config = dict(
    train_examples=72500,
    arch='dit',
    cond_dim=128,
    head_dim=64,
    moe_every=2,
    positions='rope',
    beta2=0.999,
    lr=0.0034,
    shampoo_beta=0.999,
    batch_size=64,
    warmup_steps=1040,
)
Rows from expert 3 of block 9, named by matrix and row number. Rows with one number belong to one neuron. Each number is 128 + 24 x the weight over its row's rms, rounded and kept within 0 to 255. All counts start at 0. After the name is the row's rms in percent of the matrix's.
# up: expert up (model.blocks.9.mlp.up, 8x48x192), inputs 39-77
# down: expert down (model.blocks.9.mlp.down, 8x192x48, transposed), outputs 39-77
up.0 091 [144 117  92 197 103 140 143 103 138 121 148 110 142 165 110  89 155 121 144 122 137 145 115 121 142 113 167 153 110 106 149  85 135 129 127 151  98 142 134]
up.1 116 [115  76 117 156 133  94 151 166 153 104 117 109 136 150 165 134  99  98 127 123 116 100 128 176 181 130 156 114 110 140  90 142 128 138 131 148 160 106 172]
up.2 093 [192 122 133 120 104 155 124 142 102 125  99  98 104 134 132 120 110 134 131 130 107  98 134  97  84 146  94 138 144 119 138 134  92  96 170 152 115 158 115]
up.3 098 [112 138 163  76 133 140 107 114 104 123 167  84 146  99 131 102 132 132 118 138 139 136 152 132 104 133  92 138 149 104 159 130  67  82 131 134 128 124 108]
up.4 086 [127  68 125 145 143 145 132 128 138 130 133 120 160 102 142  93  90 137 141 133 124 151 130 129 140 156 172 128 175 148  97 151 157 144 146 130 143  98 172]
up.5 078 [158 127 148 155 118 142 146 121  93 120 129 114 161 124 100 118 124 152 115 155 157 102 143 154 127 130 103  82 129 154 137 158 109 116 122 101 155 125 173]
up.6 107 [147 161 151 126 104 104 175 139 150 105 109 125 178 152 129 141 107 125 117 125 126 157 117 134  94 117 158 139  87 162 117 125 145 140 106 124 151 123 182]
up.7 084 [ 95 147 151 131 145 146 122 145 100 146 110 112 120  97 130 150 139 132 151 108 159 130  92 123 109 141 179 151 115 154 140 132 121 107 105 133 108 152 129]
up.8 108 [108 117 119  98  96 159 164  99 133 128  88 127 124 157 147 109 126 158 122 114 161 148 105 103 169 119 128 137 112 112 150 125 138 108 143 144 119 109 136]
up.9 116 [171  78 137 137 157 119 153 162 130 128 131 161 164  96 153 108 105 129 128 101  94  98 120  97 165 130 135 108 100 147  95 121 141 155 109 139  95 106 107]
up.10 122 [161 143 127 186  65 112 116 114 114 130 144 122 155 156 119 129 118 125 130 121 160  98 152 143 162 104 113 119 125 141 137 119 107 139 138 118 190 125 191]
up.11 070 [ 79 125 103 137  95 117 148 141 155 120 121  99 147 125 150 124 160 135 112 100 140 102 144 173 148 132 134 118 150 125 106 141 115 104 135 171 135 119 152]
up.12 075 [ 96 112 129 151 125 117 159 103 110 131 141 134 161 154 160 114 155 120 103  93 175 136 140 150 118 130 108 132  90 180 143 123 124 133 130 150 140 110 131]
up.13 074 [125 154 158 107 101 109 157 127 132 118 131 133 151  90  98 109 125 135  80 130 155  98 143 130  94 136 108 116 115 156 187 134  82  70 114 125  93  96 135]
up.14 100 [ 71 121 134  98 122 138 104 153 138 184 142 132 166 140 160 145 143 147 139 156 141 107 147 111 109 114 152 175 174 154 126 106  90 144 131 140 141  96 133]
up.15 121 [105 149 129  83 131 122 150 137 139 144 147 103 107  94 147 167  92 108  74 152 136 126 126 151  97 166 107 108 105 143 115 100 122 109 139 162 149 112  88]
up.16 108 [112  75 129 180 132 148 134  99 127  89 119 124 159  95 124 100 173  97 152 116 156 103  93 152 156 142 190 120 123 121 106 139 133 116 100 119 175 135  91]
up.17 076 [126 127 148 138 111  98 154 150  95 103 140 109 171  82 169 123 139 126  82 131 141 112 145 162 149 138 133 122 116 125  79 100 138 121  87 121 110  94 133]
up.18 149 [146  97 126 152 146 138 157 133 114 127 128 154 140 156 173 116 100 160 141 135  63 130 168 160 138 137 148 152 136 152 116 100 118 167 150 124 162  92 101]
up.19 141 [106 123 129 132 133 102 135 171 118 129 120 127 153 132 173  93 126 142 104 167 111 119 109 140 142 128 109 157 141 111 138 129 136 114 111 150 112  94 178]
up.20 097 [142 131 101 145 165 137  96 135  94  83 140 126 111 106 110 131 162  98 181 120 121 125 120 137 122 168 192 145 135  93 121 132 101  86 126 116 187 154 132]
up.21 099 [120 101 123 161 151 120 118 116 108 116 112 126 138 122 112 113 166 111 142 110 128 139  88 131 152 127 187 126 124 135 120 108 152 134  74 124 209 126 104]
up.22 103 [101  88 144 169 149 110 128 111 134 118 144 141  91 119  77 127 147 112 110 141 145 113 137 137 125 160 125 135 136  88 162  94 163  96  99 105 151 120  92]
up.23 091 [107 108 131 127 148 104 102 167 133 127 129 152 180 127 179 108 118 189 109 204 159 108 144 103 147 133 124 138 136 141 112 123 107 125 128 153 131 104 161]
up.24 087 [138 167 156 155 146 117 136 179 143  95 118 124 159 111 115 140 122 149 113 113 136 133  89 151  89 149 135 133 130 136 122 109 116  97 125 135 124 148 160]
up.25 071 [152 175 123 126 118 140 138 118  92 133 121 130 181 152 135 119 116 153 119 120 117 144 121 135  93 134  96 120 123 138 129 123  85 119 143 115 124 135 186]
up.26 084 [127 131 136 158 112 117 161 117 134 140 132 106 119 116 100 128 143 116 134 127 150 137 134 121 111 108 182 122 129 119 119 107 139 126 120 110 208 127  45]
up.27 070 [107 148 132 114  73 121 118 104 122 122 128 124 121 141 123 118 167 143 122 114 174 133  55 158 109 171 115 130 108 121 139 130 161 149 123 115 147 131 188]
up.28 118 [138 105 115 149 140 109  88 158 148 113 159 110 161 130 151 129 128 137 145 130 114 124 166 127 122 107 135 119 132 136 119  99  99 152 121  99 113 123 180]
up.29 089 [153 154 138 133  78 128 136 116 133 172 127 129 116 152 115 127 166 152 134  88 157 104 116 135  71 121 107 141 139 127 155 125 129 112 160 142 128 158 157]
up.30 115 [142 116 128 145 127 104 122 132 120 140 133 120 117 137 163 124  90 113  89 113 124  92 152 142 153 129  88 119 111 119 155 135 124 112 128 123 123  89 150]
up.31 097 [ 93 134 111 123  89 141 131 108 127  84 127 136 107 140 151 113 106  96 135 119 164 149 109 111 106 105 146 158 114 148 148  97 143 129 105 111  84  96 114]
up.32 122 [100 133  89 117 131  88 136 105 117 138 113 148  95 144  98 108 147  82 111 129 142 136 107 144 112 140 119 123  90 100 117 131 147  92  68 132 223 133  65]
up.33 062 [ 97 131 140  98 106 131 125 107 113 105 104 125 141 127 125  94 157 116 109 127 143 101 128 112 124 176  97 136 119 137 130 106 132  95 100 117 183 136 116]
up.34 120 [131 100 118 134 119 137 141 136 167 108 143 142 128 170 156 129 146 125 105 154 138 144 122 133 141 147 137 122 113  55 113 107 140 125 155 124 114 121  99]
up.35 115 [111 136 146 159  99 119 162 154 108 109 152  99 152 114 174 111 123 125 116 126 133 126 150 140 149  90 145 119 126 144  78 138 157 116 107 148  12 147 200]
up.36 106 [114  76 119 164 156  84 144 120 134  86 101 110 120 126 134 117 137  96 116 136 120 121 108 110 167 111 126 123  81 152  96 139 162 123  79 111 130 137 101]
up.37 074 [153 163 132 126 151  97 161 145 122 146 105 141 144 109 168 146  94 175  79 108 103 105 121 123  98 112  74 126 106 134 143 125 108 153 133 136 126 115  70]
up.38 073 [132 117 108 130 154 126 117 130 119 153  96 113 143 150 179 142 111 129 120 112  89 135 150 183 115 117  87 123 109 141 129 125 133 124 150 161 102 128 172]
up.39 067 [122  98 137 109 135 117 150 180 113 119 120 109 160 113 151 128 116 111 115  76 151 142 128 181 101 208 148 129 159 162 114 135 119 107 121 125 187 112  56]
up.40 114 [117 125 144 125 117 144 155 169 128 127 123 127 158 143 127 119 115 108 100 110 164 128  94 137 117 138 122 138  96 121 131 102 107 105 129 147 140 135 133]
up.41 096 [155 175 111 134 186 146 126 159 135 182 154 119 115 155 120 165 117  94  89 121 138 182 132 184 112 158 136 142 136 108 120 117 119  72 127 110 182 151 143]
up.42 095 [ 73 161 134 123  75 114 103 105 130 126 140  74 137 146 156 124 173  98 142 159 145 130 133 147 132 117 131 146 166 119 142 101 120 151 159 153 157 133 198]
up.43 098 [129 130 136 116 146 102 116 129 123 156 106  78 124 108 167 141 114 116 134 100 102 103 154 121 137 153 123 121 112 133 137  89 145 133 136 160 140 128  98]
up.44 141 [ 78  97 147 115 113 148 115  90 137  93 143 154  85 172  95 125 155 122 143 117 207  84  71  78 153  85 116 135  94 154 128 149 121 162 121 117 130 126 140]
up.45 092 [133 101 108 132 136 161  98 125 117 101 103 154 123 121 105 138 160 118 178 136 116 101 116 112 158 122 166 131 102 100 135 135 106 122 143 112 195 166 112]
up.46 094 [128 101 103 147 134 135 138 132 140 125 112 156 153 176 152  83 131 120 120 117 180 126 137 117 166 111 176 136 109 164  86 127 150 152  91  92 116 102 125]
up.47 098 [ 94  89 117 117 132 109 146 132 123 126  91 128 170 117 138 143 144  89 130 100 120 106 112 114 145  89 191 112 113 148 119 110 154 126 103 115 169 123 102]
down.0 106 [177 111 100 120 142  99 120 172 106 128 144 145 102 144 134 110 138  97 111 116 131 133 105 124 109 151 108 110 141 125 138 128 163 151 112 134 137 105 120]
down.1 106 [115 122 104 144 139 141 127 112 143 112 143 138 131 126 101 159 119 142 125 126 113 143 162 155 179 101  92 130  99 174  94 130 107 139 120 124 138 125  62]
down.2 092 [120 155 158 103 160 164 143 123 128 125 138 141 171 119 166 132 158 110 125 115  95 111 121 143 135 126 138 100  77 165  91 106  88 127 139 151 111 129 124]
down.3 094 [ 86 131 130 116 127 142 158 142 133 132 123 116  96 133 135 133 135  97 104 135 152 159 156 162 150 116 104  89  82 142 108 121 139 132 121 108 103 128 103]
down.4 080 [120 118 113 122 144 129 162 150 161 129 111 125  95 127 111 126 137 120  95 121 151 170 118 139 103 135 137 137  92 133 132 134 104 121 140 125 168 146  94]
down.5 093 [114 130 132 143 131 125  99 115 134 143  99 121 149 162 147 146 125  87 177 125 154 123 120 136 151 159 137 134 120 102 122 139 101 167 160 109 142 152 125]
down.6 087 [115  95 141 168 132 146 158 123 145 130 138 107 128  93 147 124 143 111 102 124 164 145 144 119 132 150 139 105 100 161 107 124 142 142 134 136 132 104 106]
down.7 084 [114 151 140 158 120  64  75 115 112 104 104 149 171 130 121 149  64 110 174 148 128 117 118 151 127 110 158 161 160  75 133 126 139 114 134 121 132 187 133]
down.8 075 [146 158 117 121 119 148 120 132 141 154 110  88 104 129  80 124 130 104 120 102 133 139 119 169  99 108 144 124 162 117 154 113 106 135 151  98  41 131 112]
down.9 107 [104 142 158 168 159 112 112 134 113 124 120 121 149 138  97 131 107 150 115 125 111  88 127 138 142 119 131 136 133 119 138 121 106 113 139 128 124 135 127]
down.10 113 [156 120 149  95  95 133 157  97 126 107 140 116  86 116 125 110 121 154 157 133  84 122 127 109 122 135 154 111 117 125 116 143 129  90 142 126 197 149 118]
down.11 084 [115 134 141 109 102  91 136 115 118 171 174 145 157 138 110 146 119 124 158 147 122 113 138 136 132 117 135 115 168  80 120 126 181 149 133 120 105 141 123]
down.12 096 [143 146 107 116 130 115 123 114 143 144 132 151 151 141 100 119  91 155 169 119 137 136 142 130 106  82 120 133 137  70 144  99 111 151  89 105 158 160  82]
down.13 066 [145 136 103 115 103 144 115 125 136 136  95 129 128 135 119 125 144  78 125 117 185 161 107  84 140 104  97 144 162 104 150 106 133 137  97 118 122 134 130]
down.14 090 [170 142 128 134 125 143 150 139 162 127 102 114  82 132 120 113 134 129  80 108 119 129 124 149 101 129 136 126 130 171 137 152  91 163 132 123 119 113 166]
down.15 094 [156 120 100 123  70 146 150 120 150 140 110 119  53 144 125 128 135 123  94 129 111 153 109 160 112 162 103 112 114 207 152 148 124 150 130 120 151 107 134]
down.16 131 [ 89 144 113 106 128 103 137 122  95 142 140 147 123 109 155 112 136 117 110 102 176  96 150 153 111 160 166 152 123 119 176 134 119 122 171 151  64 106 174]
down.17 072 [ 76 131  93 124 148  93 106 139 131 160 134 145 142 117 114 104 108 114 158 135 125 128 130 132 109 124 107 125 167  77 155 108 138 129 134 116 120 171 149]
down.18 142 [101 139 143 153 137 151 121 188 111 124  96 126  85  95 101 109 103  89  99 160 161 124 109 113 139 103 112  96 105  93 121 124  96 109 109 121 148 134 131]
down.19 121 [ 87 135 144 124 173 116 125 103 118 128 110 137 161 138 200 101 141 137 138 122 146 115 137 119 114 147 124 137 134  90 147 128 107 131 162 140  84 144 149]
down.20 100 [168 116 120 131 117 106 115 136 125 115 135  97 127 120 132 114  87 136 164 147 123 170 137 111 113 129  53 148 138  68 141 130 111 124 113 102 183 159 119]
down.21 120 [118 139 137  59 150 139 137 118 106 155 140 115 172 168 144 120 158 156  89 147 128 147 122 117 115 125 159 131 133 140 114 134 138  89 151 135 101 107 169]
down.22 075 [131 125 129 123 177 110 128 124 105 125 134  88 119 165 158 118 129 120 126 119 147 119 116 135 122 163 178 156 127 169 142 112 129 124 154 134 182 111 139]
down.23 104 [173 171 141 116 138 155 129 129 128 149 122 126 165 125 122 144 120 116  86 101  73 109 116 117 108 165 148 100 117 133 157 141 120 142 141 153  97  97 179]
down.24 091 [168 127 149 135 111 152 127 116 145 137 130 101 111 152 138 108  88 107 171 127 124 174 158  70 155 142 133 156  93 114 110 148 135 185 105 169 165 114 108]
down.25 079 [185  99 127 152 142 108 123 129 158  88 124 113 120 127 114 145  94 144 135 129  89 160 114 126 151 141 132 104  88 111 115 131 122 148 133 135 129 133  87]
down.26 083 [102 117 156 101 111 117 130 119 146 140 110  77 174 108 162 124 154 106 134 115 118 117 147 131 126 115 143 130 118 143 133 134 116 154 164 145 135 118 146]
down.27 088 [124 157 131 122 152 122 141 109 151 133  95 121  68 133 153 131 130 143 149 129 153  77 128 122 113 113 121 144 150 138 175 139 125  55 122  97 144 137 130]
down.28 110 [113 108 106 129 129 133 132 134 109 116 140 130  67 103 172 155 138 144 106 123 137 132 157 113 159 168 147 120 133 151 118 108  84 110 139 118 157 105 174]
down.29 110 [117 114  97 147 169 159 106 154 116  91 132 106 119 114 145 152 173 118 139 138 144 138 138  94 148 125 121 119 111 151 125 109 133 151  98 116 125 109  63]
down.30 112 [155 114 120 119 126 138 111 153 109 142 123 115 167 141  63 145 114 122 126 125 123 127  72 144  82  87 139 120 160 159 113 126 169 120  83 159 141 135 162]
down.31 114 [147 115 130 116 122 142 123 143 124 141 128 116  63 127 129 128  98 148 140 142 113 120 129 103 137 146 168 133 114 127 118 164 152 117 127 121 168 134 103]
down.32 140 [152 113 135 165 108  83  90 102 132  97 133 127 146 135 109 134 102 125 204 146  91 132 109 104 124 118 162 134 125  71 127 134 142 131 115 131 171 157 109]
down.33 093 [108 136 117 144 121 140 139 128 136  99 126 129 182 160 127 103  88  99 172 136 156 115 126 156 126 111 114 131 147  91 138 101 107 118 102 149 140 159  66]
down.34 111 [152 116 117 123  69  94 136 118 131 130 144 147 136 129  98 129 117 148 150 136 111 138 106 125  96 105 152 132 187  99 129 119 138 112 142 116 148 150 182]
down.35 127 [122 130 116 113 126 135 134 124 127 153 122 143  85 122 145 119 140 137 108 129 138 122 110 145 110 141 197 113 164 147 139 131 140 127 141 141 107  97 209]
down.36 101 [106  98 134 136 109 144 117 119 143 124 117 122 117 140 114 141 129 131 142 158 155 136 148 129 165 112  85 115  98 116 130 122 134 143  87 116 138 126  47]
down.37 066 [118 147 129 150 179 142 130 138 135 122 108 164 115 153 161 114 158 118  90 129 134 141 111 119 162 137 101 129 120 136 114 129 104 119 137 124 136  85 168]
down.38 068 [ 96 123 129 113 132 110 143 138 131 109 100 127 104 111 127 109 130 132 138 133 129 119 120  75 144  75 156 155 133  99 119 141  94  88  97 135  72 130  95]
down.39 075 [117 150  96 127 115 142 126 142 141 125 119 105 133 107 104 144 132 119 144 128 103 115 116 126 121  75 108 106 138 141 144  95 126 114  81 106 142 138 109]
down.40 135 [104 132 121 141 121 148 124 136 119 118 140 104 173 156 126 147 137 140 136 117 163 118 156 162 152 121  89 138 132 139 124 131 145 162  88 118 110 138 112]
down.41 092 [185  77 118 136 143 135 141 156 126 146 189 131  77 106 122 123 122 128 120  99 116 134 135 100 140  90 142 158 129 116  93 156 167 156 106 143 112  87 146]
down.42 093 [110 148 102 124  88 128 103 153 161 117 118 130 127 116 119 151 125 149 119 197  85 133 116 103 139 154  70 157 131 159 150 152 131 108 136 137 140 105 134]
down.43 096 [132 139 136 103 124 144 136  83 111 155 115 135 159 150 172 126 160 127 123 122 115 125 141 105 122 168 102 117 120 127 136 121 152 161 163 137 100 114 164]
down.44 116 [175 133 158 130  85 141 124  90 151 142 141 141 167 131  89 130 123 139 143 100  64 121 105 110 116 145 132 112 143 169 111 109 171 151 147 135 127 105 161]
down.45 109 [125 144 130 104 106 145 161 144 176 139 143 162  76 103 125 117 182 131  79  91 166 142 104 120 104 148 122 128 162 165 147 104 112 169 155 131 104 120 151]
down.46 075 [149 140 115 165 118 124 132 109 141 148 119 152 126 108  96 126 123 148 129 123 144 129 141 121 124 110 108 153 129 135 110 100 169 131 108 139 119 116  94]
down.47 096 [ 98 137 139 169 154 131 116 128 103 120 153 120 202 146  92 130 132 144 124 108 114  84 142 151 154  85 117 110 137 119 113 138 115 131 114 154 118 118 114]